A small image classifier, trained from scratch: 4.3M parameters, batches of 128.
Rows from block 7 of a small image classifier, named by matrix and row number. Rows with one number within an expert belong to one neuron, the router's apart. Each number is 500 + 50 x the weight over its row's rms, rounded and kept within 0 to 999. All counts start at 0. Numbers have three digits each.
Before each expert's rows are labels from the 100 images, of 14976, where the router gives the expert most weight on average: "strongest on" is what is common among them; "place" is the part of the image that holds the peak. Only what is clearly more common there than usual is listed. The data: larger renderings of crowded toy scenes. In brackets: how many of the 100, against the usual share in percent.
# router: router (model.blocks.7.mlp.router.weight, 16x192, trained with AdamW), inputs 64-127
# up: expert up (model.blocks.7.mlp.up, 16x48x192), inputs 64-127
# down: expert down (model.blocks.7.mlp.down, 16x192x48, transposed), outputs 64-127

# expert 6
strongest on: count: six (73 vs 19.5)
place: top right (27 vs 11.1)
router.6:495487502491447526486527525461454502454479504538465432428453476441478637539450601499436473547520518404542510457487515522444554547493430500530538420485526506459551408444564500570481528626559529
up.0:440570487511516557472450442457486444471529564540483543569533452518530470506401444609484446383477476592465550449477457498451455481460487538488455481465621428487537473478419489417423536467417568
down.0:460422521481505553550561449480496509516426486538611506560483526554458517468574488447363452501530533483540582504438455444500453461488494433486525455555493490435474452531598542574589442596446607
up.1:611472575552534553520530523515510508526465464450457544420534472533482470590527495484476442504568493508487505490385561526468530617452520533524478548495490502489527509547456491522513552450467586
down.1:516408539504534510368371457458546466447515534503407474515451479481433439600594532507550449532566493517422539461514565460465448356536461466469511526506465592539438531578419462597502598445478520
up.2:552535490470558474439557457541395400506440434448537532459560526481496463542494477510483503569519466464501461437482494621533401520397494453540557450460447566613401502476539540444511425513491582
down.2:549530594448515444495498473510523448389518424527515490535430527515540503618495410601495559541458453469548549426506483586505556594526496525538519531558476516591463377509532486566544489518401522
up.3:516661442519547564418512476438567437485532469476450467485494566492484367466550511517495516536547545543531499589497560597528545494503528473523556518525535523481455522404611516496505527527549477
down.3:452500426445502503501508552515450477535552494607488551489521486508422542490558443560520459428504496511509535512496501522547517468496407427552578431484504593397461493471543474477551525505518617
up.4:549550523523512513453551555494487545478444569443418519469415418481573435527491510485493508489497558413487527565437447593500509550455451420436510483587537462588449605526549503537465463429460558
down.4:567502554451424541491476604511409434481500554531481427471510573425550454473501545457474681533464505487479535452448463564449407536448462517526438485565447497519501457458594439541459528438557552
up.5:440462543462619441519563524544479377507462549499522457555594562467417471515449450575496427540527445570597577536515513523444564472515433532494469498513505559495581541562544521569495633504475534
down.5:481587522576442493435458466481464494537470547416486556516451479420431540482498622551479479443474457585496493441510512540439533496472502560461484507610538542485502495385515515392442507594463471
up.6:494492455483541508470498437491470470445549487531474474526524505515428537504414480549483568407564551577463466448521528492499546500485542651537584506586519523545539547440551464483477619520479486
down.6:466562545463446547472575449516486502496524560604507483512452469478535423583421548514524504461554572508504418566522491414428591419560538460495488522499406500461444487410444484596487453409580505
up.7:470503499478505547501517433487512542491538445578546551417453543434523542462484525521501588493406540500416473551619566581474492397538483460593515498474556498435493403436556510535521610529606514
down.7:465513550505491466394537443437528477595467507440523471582575549503346547509454471529548615437540449488500417481544442502510471594601487545445517539379482449552484536491491428541440491521498532
up.8:438461600534470553410447481451419496555550537483395478488528477474553561449522510538500533533441578538535539453470537513524535530470531541542484504580477471538442529572446441396406533572474533
down.8:452492468476529533478537533531461452581493511522500462519457453529534605501531590501536490598526510488539494571539490455520482561476473479463529502414525538492405549520486371517417482441532490
up.9:544489404420474433432460531524524496549473421517482567550489547510483477490376535467520520471533523485465537510482495622509528487569513492568567501540486408592545521584447510477437535426487515
down.9:488473470555507476447527511491484557554480534420545566457576482516543489483513556524541426452582490437629371547566438510418527530590468561523408545512447518473559369514370567508475460464502465
up.10:472495546463509473514515511534466431528512513488527480428486471610448510482457574513443510590461489548465566537509444596485550498509440446526524426480447490513477523395429481471464433620483444
down.10:498624451563556533492394524464519502508498406393462442537509416518547504391457536512426425497553546515567513445424456496542483491485592537522413503535525513531566550436463564482503546527543468
up.11:620531473475447510502559461489422499449541455505550560556452497516509440450596390432328505475404505484565531554495477516471482482523485589528553489592430579481592405479461541498478502537596484
down.11:535558445441510513486541572483566521449467498489550469468493489444447517507455450490486534484458483476449557467520362559463484514498433575419445610397536495535489567533526517447377432472430564
up.12:613495469593541488594542548496518484445434531524480568522508663519484565508470455474530448519439557474469510498426415475518475515583457503503456596473489466488609490545520527536464514438574606
down.12:585612519490457447467501475551555457573464555520498438457482561539522570506574501453474553464542584520508508548403485484501541430620492462551437513481413530526384479541499438544529482607500490
up.13:536473533595518512579478476460533521439563456555529493565512567522467447412577442526506495454501501577514522429527564472503547484523537456522477436481534462478410463428495508524432520559459544
down.13:620453517481489551531525435522540519548473528556541529464448490415514435477533510472522508488441488584488547533455458387482501483558521396516451453451580529499467504448525439474590452412523460
up.14:499445501452538501498551579422393530512529465575476462498436516522580448527530488530421426536539509549453502555471470480501501433639472545536532481437501473509525458496325534551447568567553580
down.14:537514504414520471485467466479495424517474466589540570488595508483436539595612515458516542464595439433511548475559512503526577529437458521513540569398535551553476546444519598423548515529693461
up.15:414510520522526474467510541480580488423558499565526525556409480481480529557567439532461527501460582583511487569499423461523398567495566497507479513436447523436423484438491513461532494562489572
down.15:409486449512533465522424538462605508434577501473478513491502545481562456494543519482520506439499536483502522508443419579521515475481551482523443459510455468440566625429480475543569534513500426
up.16:555485489498487504412525549458497433444518480551534486493371360503505563462465497541452555522588439614471475441593512565538585449541611517505381452562493463452384475507523459539480485623559544
down.16:447528528502476537504465465424431462431483523438510563432493425581559523506452623496443474499507432474541454450522625494513503553403530507414444523447476488451456569521511468473497540567461573
up.17:486472464558510514548496533485497546431538474471528557540615589577508505580538539537539545558537508487533588497436479515554515468461490532567532516479584567521523342437448488580494472442470454
down.17:539373495544492387507494504453448563465584490446529467511605509546546573526455613650503413556546465503525482393518484461548556560571446481421561434507493526453528571498536487484515508545458501
up.18:560432540524509497556538488490551502480502511508535472491535534402448497501512504430518502544511538441457475503429506521487567479488551541574458487477553601493443466587368432426527383499501584
down.18:507473490493441596500581507553523494555508564499462510560518455552563547477506570492455514443487494503465538456417425448461551592452494441471542431548489538557485555422466463546421507509482524
up.19:495494487482419526440628547469446416480478552504482499537502562502530444482499552470422508537544573468479550504505517537456578456546488437632587457525561499520400520548462569482452488455453537
down.19:440552523421477511454494428594487454482551551436504501519561413508493466563434514457536438528474526502466491434486427414540587512541469487544474519505515490475490579457531482587597566389536511
up.20:618591454513500495463495501474481578471513496464518580556471541487413521551422488472486452499478490475490541577497496514584530592468567514549507531391497488505575496504527502508493529395362522
down.20:518559446561507443422446504516510555432524477562390442530476503457453591528530486493467633528549605454539416499433516424464494508553534529496487507449422483515517535563492522552523557452472473
up.21:545536499486471576418449488486491433492380454483424586543482464548477450420378523424535467499534425407583525478554471538506478447418462557447446474535507484492493416489512502436477509437482577
down.21:438526479401450569603484627465445523544542491538466531576520471506516443526540456482535586458486549596519591549449442473519467538512498496424518532500579522514490506430561534500557529462455535
up.22:546480521536533498468480547537478504585490459568495535603508446437472504457445469463441510534533550494517589486514484411571512612567570556487432504511524469516525612543443457464492445603387549
down.22:531524480561541404466438400476428541510492543503536565494454475431473507456559497527491431475588480430562520452473507485423520449537535471624566555523546551498490472455433502538494496491537616

# expert 13
strongest on: count: six (96 vs 19.5)
place: middle right (52 vs 11.1)
router.13:519500504480559462517546545428485370536430482474510569519462434549408535520518430565501416476547502466535482521479534472532556562596445455554540444606546400495472507542483507448458454496488444
up.0:516446462462536550473525533448417512493526384588548488521484458527443579538491574419482434571507462472547522525610563440555418431470407518450471521463553568478556489598472443514483431492455511
down.0:481487532479527454461498475448460468447532462463613514462576546491520478534498512448542436488540598484508418546559480528480435544438504496485577532549502529613471500409413538575532559493524598
up.1:479403478525460488535531592461522444515564415577480422467580519487474496431520407500517487471457483543462561358588551521563477494474507624426465510500505489465532451511486376522534513514500486
down.1:445426452503430451544521544502456396567495533559464396468510537488551563520404470501548462508562468497536522433451495577470484516426552458488553444495473441567441483522519508456538519386601458
up.2:478443609543544570412534378410489516551453491474608456548469504507559488578479518538508443558509556434593582471469497513474490439494461455522475422555515455482425491509518470520487537507534438
down.2:363408486494538550585592410514523529488558490394552490515427527563467462428501423456457516508455568443563523523489517555477492548438539488502500491483551389576443482545473510457491392458568469
up.3:472464470462397476505467549602473521426595500498431557451572574537473481443453480457501517411518481509451582565499594440488552529604506558532491592436455459437468531543538485522390561457493459
down.3:494530486502573488454474539496502441450490494540408509490501525499380633534484407430562434422485486522512523536475501630482478506541567518546468427503657479548491466493519447426442482545453493
up.4:470574424567656501477471509535474485468496568513574524499488483518509440552616532478581467511445447513497498548437511524557478473507423452478489554533496463547527594501523550494473555490483613
down.4:479491504528494521516465579474480481420577468432486410490585459504488526469524488447461545480550510494552486530551496464460471503479550516496476563415514460401468465472455450466422492446483467
up.5:453562492469490549442529513562467513480511461530549590516506479534488554463461509448429520509614503519431568466466496557454586467530489533521454491529562410479524501517528482525439468513550469
down.5:476459445502517450553438526437533509532480408426493424462494510535509530460493468505483560513526567505442493403522499554396509422472495536606489547491506423469562484480533435554450448458457443
up.6:441525557559451495488504515470481502385367472525544553486493419454486501441544477446451582532497494517520501473477480492497517425503464548499580468496485405511474496515551392520576465462519535
down.6:538476502437553468471454534414544498485580443444444529461531495489484465528590457528534481518451439523502446379482535570498521532498515573531549462490543511460449482387493439579530445559466468
up.7:545555556534578525556449459444511428524493527477431546464533476571496517476541503504571497499593481541474469585533548443422533462452428510496476528487446394508527515446391615471632558541564591
down.7:459458604416612432472495593477476495398516544579495460537540585505516449510442490526575425453547489476485558460586572498488473469476471443562415491559414498419511466414508452555546503521479482
up.8:516499484579465426520513499569454523526546391512499535476493613534528540498545545489437484487487511549505487524458561580465378554537499476483679479517566405565566528497551513543481464472555536
down.8:548502535467520467546537431495519452534532558434473454548580571584461501534529562526449511582579426496510481526426515505455450530510483420565484507530551599487454516538520514483384476448556542
up.9:543514575487536508425509605453560477456530484469457462547562459600423470552492546545409547470464556537503494429482486466466568547527469483574533507458407466453579484463513504612498575523456461
down.9:496586408548523491470502521492547505551591561521511476482400516407496545467591460522456507528432442533490535515461545518472445569480556464574637505453504500575459418460501517529456489553429457
up.10:458476499505566547468440585419515607514513502423467555515557506531574520497625425589528525486531562529390569470556449545514468541491513412575457581514479456544492525475443518534478410540569496
down.10:482463594553522544510456504455477399560464524420544586406485531591542522519477561461517460640555565508548539522474636521467458536449433448506527482493510529512524528381423464473493531370499588
up.11:516434506550504552485421450403495373549580478532526463435529576474522497532596517485550503452613442598472480427484548524447538441447504424512505523416450465448470540494468482469459448509463475
down.11:534593477532490541475392405526521535578506516510475512446482519564437446505411500421486479469455467491463577502484511427533478547397535529565432496511532428504446502570525504528471415439495522
up.12:497450490525429474448505454522592369544463532484421502521527485516495456500572561520531487591570436571576523464561471518556547464541486474481490581521461485487489473516571535520501504471534527
down.12:481518480564566513538472571478395473482483509512440526520527501519537543464535498507449454477580529461442390488444468467572544529484553508459558373509556470565512473495468494457468568401448511
up.13:432548518557487414523496559519542479559532474440499484413534552512527514474473471477510462485455492568558614416474508578479551556527430471549464533482414444520437555551516545542480516527450430
down.13:550532536478453470416432572562481550485535479495533583603488473582506558497464454517562480518432541526551529539525507455548534432461465502450526529471582564534612545576497465544489533546482556
up.14:577476525585503521539515555540567553531477594497520454505398457489488478458415568463479501557543418413521509497573446551517602543500506388413463603447480510505478492476578479559458531557497538
down.14:470510444494566531501517535563518441513425454543506575422545380500536423517457544537474496542520539425596427374591554513409522500598514571480614475495572578513501475548553554395478473508504537
up.15:453455533435618500446621452466451467499554437469444517536481471478490547522555523462473508478411530503561464440432559498531520408545536559588566514509455472468503457510474612461481579561483506
down.15:496561445503437485506537534484510458505531483431521438421558474442461509461465451510553523558536493454531520498534532502492413499507581407530455418524510434545560485511535544412482397406550506
up.16:541556509445444534529434421514562554571443534495481578416475553518454539559489534511489468473537609425553571540516518607496550576438487385448535442486449369522447502484555537470499490511571441
down.16:521489532511504541496651571409422456450495447479498511479498444593435453518525431587481532501411522558457563443501529528520545519468574513436457516523448584450544554458516441515538474546447424
up.17:431533428526512460503506497567468510471530457524518478565533495538508423508476488430580436565499482517497501556483470517460433500547466481518484598505553644432488617472487486593518540465600466
down.17:535481474478458468490473527515483533495504482407472510423399447629512503513543390425477570473480565522525494563496542398430438634395489538494492579526554527401395485528469512482597476531467549
up.18:508447554600480425579603592492438509521425456515440477557431522506490470478435518509635362515500520470477469489550441602503452462459506513470383494493571505508419560472427525523427521519501503
down.18:482406482522522528492502438489452540479628547490506480489458575523468549540507544540560572481440524477546505374599438504443488501530519499511536532555473436470561497482553480475514447618416515
up.19:561551445449522535550515555558486579541565528578494472484477555549541507438499478546431533488493430457524476508487534506508541511436533492572456517522543439530415528560537494554631520480481521
down.19:503557509489463443607447472546500455560528472568485503518409562518426438542481368452555587511487478509384544449454451495557506562450485512505506480499518479456522501414460554402476530472496617
up.20:538525595563436534498577514587491520533446529541491499526497487495484451553538587534585512564416588527564563555481463480525508460404453534486467453612492489514501440530495504541479477372547479
down.20:512524590479578563552505419477492507550517520487472484451486506457451518472574503480500512522488390505538455410532564523536452534639507502538513546500497459529444474470514542479435439522478480
up.21:460522458530460493470434470563510469417527457353530519534480422505480512486465438498484482498413445516452492603398571496474413448598602420491459497533484517554486449456551545490522528473454451
down.21:564453521630542549485499444486481505522503603454464491467479394490472446529575468487528488510520562462346491553499503514537543456502541524518517491571462389485496575374500539562517461527403425
up.22:549396479507565473523443456499461501633414485501585475505439418497525453481528563478465441568469510468479449379549502500523529578507479511597502475488466469474491538519510494543497504579555524
down.22:566510541521609565426534496556481473577470478489518469504536498474542427574529476515509542399493570475503458566593528474526482528514462490373502554497605566517497390470479507516593502529497574

# expert 2
strongest on: count: three (62 vs 20.6)
place: bottom centre (42 vs 11.1)
router.2:486430442459500447467542483605516529559450547474562573545503526411531481467445440592577506525513525538484428515559641551475542571564455519492493370541509432493441445401558532403532492472427550
up.0:528557571496519482505516527520580544530498482451552515623513477521510476491499454505501569494389540531519502483547506521469581489496436563629461481530536519513501490414542520525539536530428508
down.0:426490489568531542459432443529430509452489555600411481365496551601546485537452490328500523415443512505510565498506528505519502540436512564546438546481580445496466486496536492495541583448527487
up.1:544462433630504551398560500564545589477503479489434543409513534519523461519515487453421502504491433546477449398455516536502537475527546458520472533457474547538539541460507450562414512487367531
down.1:494531570480366523558497607439491528478501412514483559557493504503491550479500509504503462384492488548471479532495542502524478439485484493529579516476530476604526538476558517445451469471566516
up.2:581579495457518581402550455493464569556360492481593537460550509455525531468489519446523548458486489448489435500529598482506478464532479513527567442482528494472467484490388531490504387533529518
down.2:533575518512484523367579543474383465586510392452479490559467483523495496526494530570512493476427430492484466478527401494501532542477515484389557445510527497551492440496482556471455504512581424
up.3:515495525433553519504452558453466365461471457436592503480375569572555565458462509638452575410471482516496527449491508539578508542501536413564464542510501479440500464541517541476458513483542549
down.3:468487444506447491546517483558545594504418477478586545518407462497451586504456411455515518588456531519544430452474489377536524459489427586528502426538487575643416479453430458447608490481518425
up.4:580497508481480531478456527470503493489434452554492429501506549511390483430525489553538447489461415505465459497528435531385469444494483612498507592518421504543653535527511403438463509533536501
down.4:473469450552514463503430506444507456474526532529525512536485517392391390554482578429467550436507444469451610483527435461582455508501484507536510544511512496475414522504541529597516591519470520
up.5:481585541488554465470621556421474450463530503431451500508484475521496438507432523541529401567542478452521499506512532448598490598531466590522433540588465447466588517559556477452482569514520492
down.5:506587436526520405516437471471451562533500468542429492455519560474517430468501559489470494507499571400444460481482474516420361463532449491544557498468521407455467577473500575511534457522476515
up.6:440454463503504515491445464502480576492466505390541384461496503484542446610526507577457440535509545552469494532523500530513561516422463539477495434480361671504418467486432509465447485487491435
down.6:522557539495579481496397541465512442498539550469442429455464438531486476531421510538548435436513454519508455461456519499467482521411465526560571499567456533461473356450492455546614518530411444
up.7:589559596456379487459447486524447497590579554457432477503579595472539454488545593434575460400550433532485544591542526490530563583514508447532513542480534498472500554487527504598560553538506554
down.7:501482555528523414445509528478542492557514517516574500484510536481545509527612459451520473585525464522495556405480509527536441549572509416485559539467502506409513458515476513503421521529514527
up.8:503447506530467489544538485521527487494512432445424481500533413530645599508454455542486393465520511429393451579445475458480514530473568520517475414443466550507534470591592465506478546438502601
down.8:521468436376564567539500562504484486527506530469572475486373449488415437464475488547455430493490455555536455544459435486535514595505584485482463438406453449501534542484436521578512491555557497
up.9:634571519533538506552469524554541419554570456435501573519551518472408419585523409524470511516521601563493577440450554461552542540459539519416415488434385483541534538438497514497609497417516556
down.9:509483400426542492543526476489539481496477543608381447533480450467443501589581486447457498490534462439585415438404552448512411512531555400520567591536541508459525529486394457616460492500481547
up.10:492555454526510494465484453491561440459496575526449457475451547553467524535507572447534551503442513576397566544528466421509403637564456574582505410482561466569492462597451476455487605368550516
down.10:428493504515433574492522457484497447486510488444493499447534545427454468467566445472576552510535534493494470405412551460557525420519452544494543469587521534588532507542428443532424510448564467
up.11:542540407468540508518573552450440464550485596558536505447413590479505451564488448584571458507499443412575522440513461478526536420435505440481470531464422473473602479498530468446482606511440479
down.11:483409458404573493595550591502543465521558432529503505498525518477461440569518580502430413515525471416553519487506491470556547481508527508481471578553428483475540462435469462431456425524423500
up.12:478515472443460594572493456535592504487524507445494476437470516492444486503516553401462463449529452570601437640545484497525393503432498511551471481514476599473512572499471453487495531359543535
down.12:536473617491489471422464533472450504505511504485457458470527507507467503541468466551501493474465540530541441578401464508451455541529499437573452500569587484509485587573563506464551483521527494
up.13:460479418470442579484499486538564542459482595554489502478486488527456509500600473461503493476472479429506546479514492521418567500527537495454517511604506503533515509462476402526418507514501653
down.13:531508517499477458421531423481442490457530565535482436457426512420556525480476510456494487454507415412546527562455427510410418484495549519466429457515568464459467523477556476467590540506504486
up.14:542531544568585465527496472528530535513411453429500546635585504509396463482511484529502491551457463418528551462460452383428597545458526510539504481508532421572463538509482463449506474570554618
down.14:477537447530504539470530609497468530451468449681513478526443618444576472438412582456525513466507444509587434470545470490527544480511472481581538508447494534502573526517477490620486561475509533
up.15:575535495627494544446371527458454515510540473441569469429447477483475471603489466433463492535500559447560502571494494455538473542475572483518543462428532504485548440553551432477440462473525457
down.15:471583575547506462534519491411444562542497518614440588489469524475442395557552510444514512454497534496517531536461524521435528408565536506481499436478542505473520466491487483558497488496486433
up.16:443422492527424543421507556520435469552540507440481524586442519485519533415456561579522488505548636494515438513440443504496480512509477462545449444504509551497500414490479512559486474544481548
down.16:590530491522448468349508420508474472556567414507523518478520517540592516503482506421592501516487500477485564577439560524566451433489439515591480511433572513539487547470562482602412516490520474
up.17:503528592503611483488580489442461438451558494409493549452478573567529515508536488525444442525531513465531572501500529502447474533481507518479427512467589470413503482451531387527461473522613445
down.17:464557430467541433589588499504510549435456457484540527443554447481484463496495475455488480485486536452430513567449526497485437546486528498486497508463408461526521402477523481495448604445493427
up.18:461536518585459504459563519475479446503524532561439528550524565565453434484536432570480449491527468502603530548505534450449464463482423526531506524445581466451526624429442476457392497495552498
down.18:537485612428387468560543479562548446475452454479434518469419458540551481534482509467480508522548495516488447525456532514545551503557543552425532427549528482486600502509555439615518541514490488
up.19:487561449492550442435491492510515445489555468474533564483552521524530428478505400531553469548497582528439476477485546548453654481493538403496460608623530561454475512579508530470522511498555516
down.19:486503492480428493405568554503579531584526603533508523432586525540526511479505519543552533505499431554506570469389591388502451428499488505458518509483505451460526481566553422573509647493544568
up.20:443651496526455516499476420491577526586506520512481459505454502409614459376507496505516508594505502519491577420503468495470406477563506478516571613607429474601451498459525457564484389478537476
down.20:517579517492491525498432448556476546414453396561464457461467487548556498532551482428544465493511511565450519484481526437510455481473444513468590483557530428541550461497480407554461480574524416
up.21:496453510424487496552473512525418491557438467504461610572576494414525621537493523568456441541485448549530476526443520477463508540386383587364543523588492496562459565564449474465604465438537458
down.21:451482554568475499497478515497580536510515516521510540557632535446416443422513558539495541558521508409579429580466552612496568488504552505528564546490515503465535508469492488469568567466544475
up.22:441562492484499584568490567593479526476485426539513498470469437489517487542507394470519482593577496616480499461447468490497462528504543579486500444497511486480580496433515522573509593534577550
down.22:465479438496528489517546506451456521472495558539540524508497452554529591510461512427518505476552586537512546430484472547460500460519479483464449486560516496643467465513481488515431598472505530

# expert 1
strongest on: count: two (94 vs 19.9)
place: centre (29 vs 11.1)
router.1:540541488541564450445517465470511501490500504592376589441512535437471455499576477464450526451442461443470557558486438534599489471535539463447491515575461549521393441611548497556487523518596575
up.0:628559576571586509394435475501469514482539522562550500513512480534466455478470543479441477492521441497543580603508521478531456591546476497519526541472478435557534429517481396619585453469533449
down.0:467455494538490455501496484527489524423557528499445575564491476604524540526530512478514470381459529485495507531524514594457505514431482523493470529510543512509521521417504546504500471534440466
up.1:359485461531464483597553478515498540477453565507560384511444498474465495558593403543504518498516512504577632556502475582435471468478538428558410409437506530422503498445515557417521600525485497
down.1:484495554561522538549472449468537415515504551482514506491533497579450543492458531546555489437378540526461478504498515509482435451569517518571540532483525510439441498488531433516565444450527517
up.2:556476499487507550530553470469494466524541498552471453468503541498487538564536537542535471487464456499535436445520569439512453522570463524546517441582546548532490524557440577563409524595499557
down.2:540491464505565592495510478435524490479494537458496513509518523530592500528476454520559576536479476446513576527500614517469566480546502525495529523529579559600543480415436533555511525579486608
up.3:551481482484496537531517433470523588530453498508544485496488564471503571520470501489509418439493542535619465518590604501470562534524461492507541401585508548446478536558551580492514483521476479
down.3:451432518510510456404518442520550479435454452546482494510469408525497572458505540517514483452433499492432457499556483529623499454559518461506562426484466476503525539502465459505516517407547515
up.4:571467446423437522538499450489507501424562488454457432528470483551525655469551534515614510516524473486523536498557542496482492507461547500535508525502458594475538472421460554609493438431396440
down.4:491511612462490567474519594539537538456460563507516516508544449417570463498472459530466534512623590531549485482620503555444616489477557528488406485438394566533473529538456528500451481476475491
up.5:485487522455581541620553486429470491486487544420395421418414457437484413502553468478546465496481515418514577561387504568519577547558471515487560566527494539557452499476498588480480475563506513
down.5:528533514508575478429638611502464498528517465503518543457527498469504607525517512538529507463465493532450405521462559440520511541543568531543553598504480446622402459558547421567532456455441482
up.6:474625409496407521555618474579470538441505542511502525504521468543540545528448568500467557555491463513466473521462562476529392570514534506531541515578472493496526526458524497477554491493470485
down.6:483419459501436515488548556506467483441539524462522529619483506453479565456572508548524477454459552528508527457586503547554597514591518454530443416526546428458402522488509558458507596534470472
up.7:557453443426496520466493476571443394463573490512572469563541425576359512507535510448551448527517485519419459509476435437480475503463531536464479525500507433591546589498454497434564446468516513
down.7:492506396549446565460470401434458489470482538420467480553509495515444527503566552492454475545526504469565577481466511513616495501472507509516460524535467524576433586474498454569505514487540526
up.8:534463544484597510553550490553510487586512528437399601502516548543472555557557485559452460486480475502552475519495522556465596467493504448473461501483425432488536492569509475498459570574528484
down.8:499529543487475571531549630553533421486466481539477564529499527578423502523506503506518435515586409433457510528581451485525460598440550570528444478430487523524546562487463553519429497569541483
up.9:505532407457482576464581409430460510435496436543564484429520489473437529442530544439466477521444511583577504561425429566480520600588595510547402561531497447479457506512481460522464532492473562
down.9:546480554536389473464508565460508528489500577448476516545537442517529542455600417583471474509567475511462542525575517542541442419497419598500585563551478499488449491544418534542479468629539495
up.10:488486448452448536473424510461470551524467421554478546452453488440442580524474519480469448494503555586553478533466487470459566418517530456475509513590486598536534523595471522434506527484476480
down.10:585512453679468415503431482495522445519494551432465465494521530449532526455441576503524436416481542515461474425536489481611616486552514507501493500578479433493491547509430452558468416584504503
up.11:493407495472587493414567475480438525554471537463518463569458488407457442511520511520432543487608540502499540501509534456479484506462484496551444506450530509562451511503567454532497525440507508
down.11:568559451488533402474535482528545486490497470555490464523565607495582459464444402518495505573522520528448461477436420539595498445441501494527559530497494451564413545465529478525446557595448498
up.12:521461428584506539487454429541448466514463577527615506551495492469470509487454552561488495472442580502452421514541406477505505459530532433414519437508437477431521455565515423538518499521490553
down.12:498431502449435476594472483467480501479373515508491467442614459492523475523493485474505424551440522544477521442483560491498439538590497489506460545427583485444457455496485392496471477461545496
up.13:498503438509452549613520460601471577434496491509547496498477518601598632485501499436530492489500464551484496535421465518486478521590485573534496437518455500542490549422496541466538586539475511
down.13:481473535531578448540462613606479568447538540436509512467450471535528559487544536576492490450515514458451400488400560539555454515585458551442450451438397459396552470522417498614583386477450489
up.14:438485484532540422526494450509493506500558581472459468510579598459489481460537469469597516464495446491466583594428457474430430576617516532541565511535524469505467524497495581462550591546391547
down.14:490482566513534507448490509556561565608517521605577430471549590497532507490469486527456529535544417507526479462498633499614515552487528488475332452524468442589516338515493439417523428568536573
up.15:437462525451478395487476479454538476531528462454584576555564424474497404479483415559540527454513448515475430569555520485524561462503434493483481491521564488438525552586452486455486499517548400
down.15:400499523412401524464496589480479498546617540392437562504550472528589452474546568569441454535487552480450511512461549580555509510509464448480492509394454500498452426607492453468561481533412467
up.16:526508513526488518502556504478558460543488559507570418623557488454567459531496620453468572478501527463434447538550481496467533429474449462563427463441476511483572533589499538465501463506502495
down.16:376434525511550432462521513454502528489548468507518539459491527633486507520553526501448548544398510516492516368512524587485500514501487513557573473486539480568547440553529469488579512435532489
up.17:508523497511457546486440480582531498486474487514529485458593571570510549566522494477489469479632556502529428425536465415450514504446438527459449548482530520468600484516497466457496418446450490
down.17:530520507463562515594505509490569516505490477500502545520528441442498458504448577463498495526555481611451504488479614456494551388509496547425538550465457588481507478511502499427582518492487547
up.18:449441573437485552508495492591560409475461529564525533608583464477468463524533422572426556420496498535545501519476484480413383548603509570514483486545529542511568507560477520543610529463499468
down.18:494568571421465461612517422481511516523615492477477399456397502510461516411525459447525477515473542452528494500506495508517550649424531532435407476511572485550504556545450475440518501497425517
up.19:474451546502405576524568525454517428476460473498474570518457513451431514599519508607537456421494516489426448488489460441389471564547579578460507507437526483483553473473433538481478430554556464
down.19:546584520475517547570478565481332524487452489426613536498471417408458535438511468500528451546596437497522537612547499446517549509439499499503536456499534467465468508492498347555550430482523533
up.20:509516496478519520564549475502482514494496624464462444535505511439528625616431515526513537562504503490488519470600464403473531527449597426466551488545491460474426509494627550514555531505549516
down.20:483488466452489388508518506463494443529424496448526576450400481457498535484528491520500501556426417492479590468481546541555576494474606441490474471542545368565625515496411512546533420443469572
up.21:527603510528390455561473460464463520548491484492445499493360494523464534485512515549527399527530562491556528485469436454518572487534583551442611517453448448454430457492508575373438473545527557
down.21:414505570473471537550507485418565529506473476509493606521484507481483568584457503486551433556573524499411461561522586529500430538581463495397430423488472456533437525530547491483566430468532471
up.22:469477541509500575547497473566491515484499558500478618426480511487515446540482474513524548535463509527532504607536525488515475505494471512414539433504495432548560478469482430422453533479462553
down.22:508533402374488564543419473544393539544535497482525503543502558505489422552592563465541531461514539546533372446551486572498354498439476442538485604410528455505505510495474488557526517497488470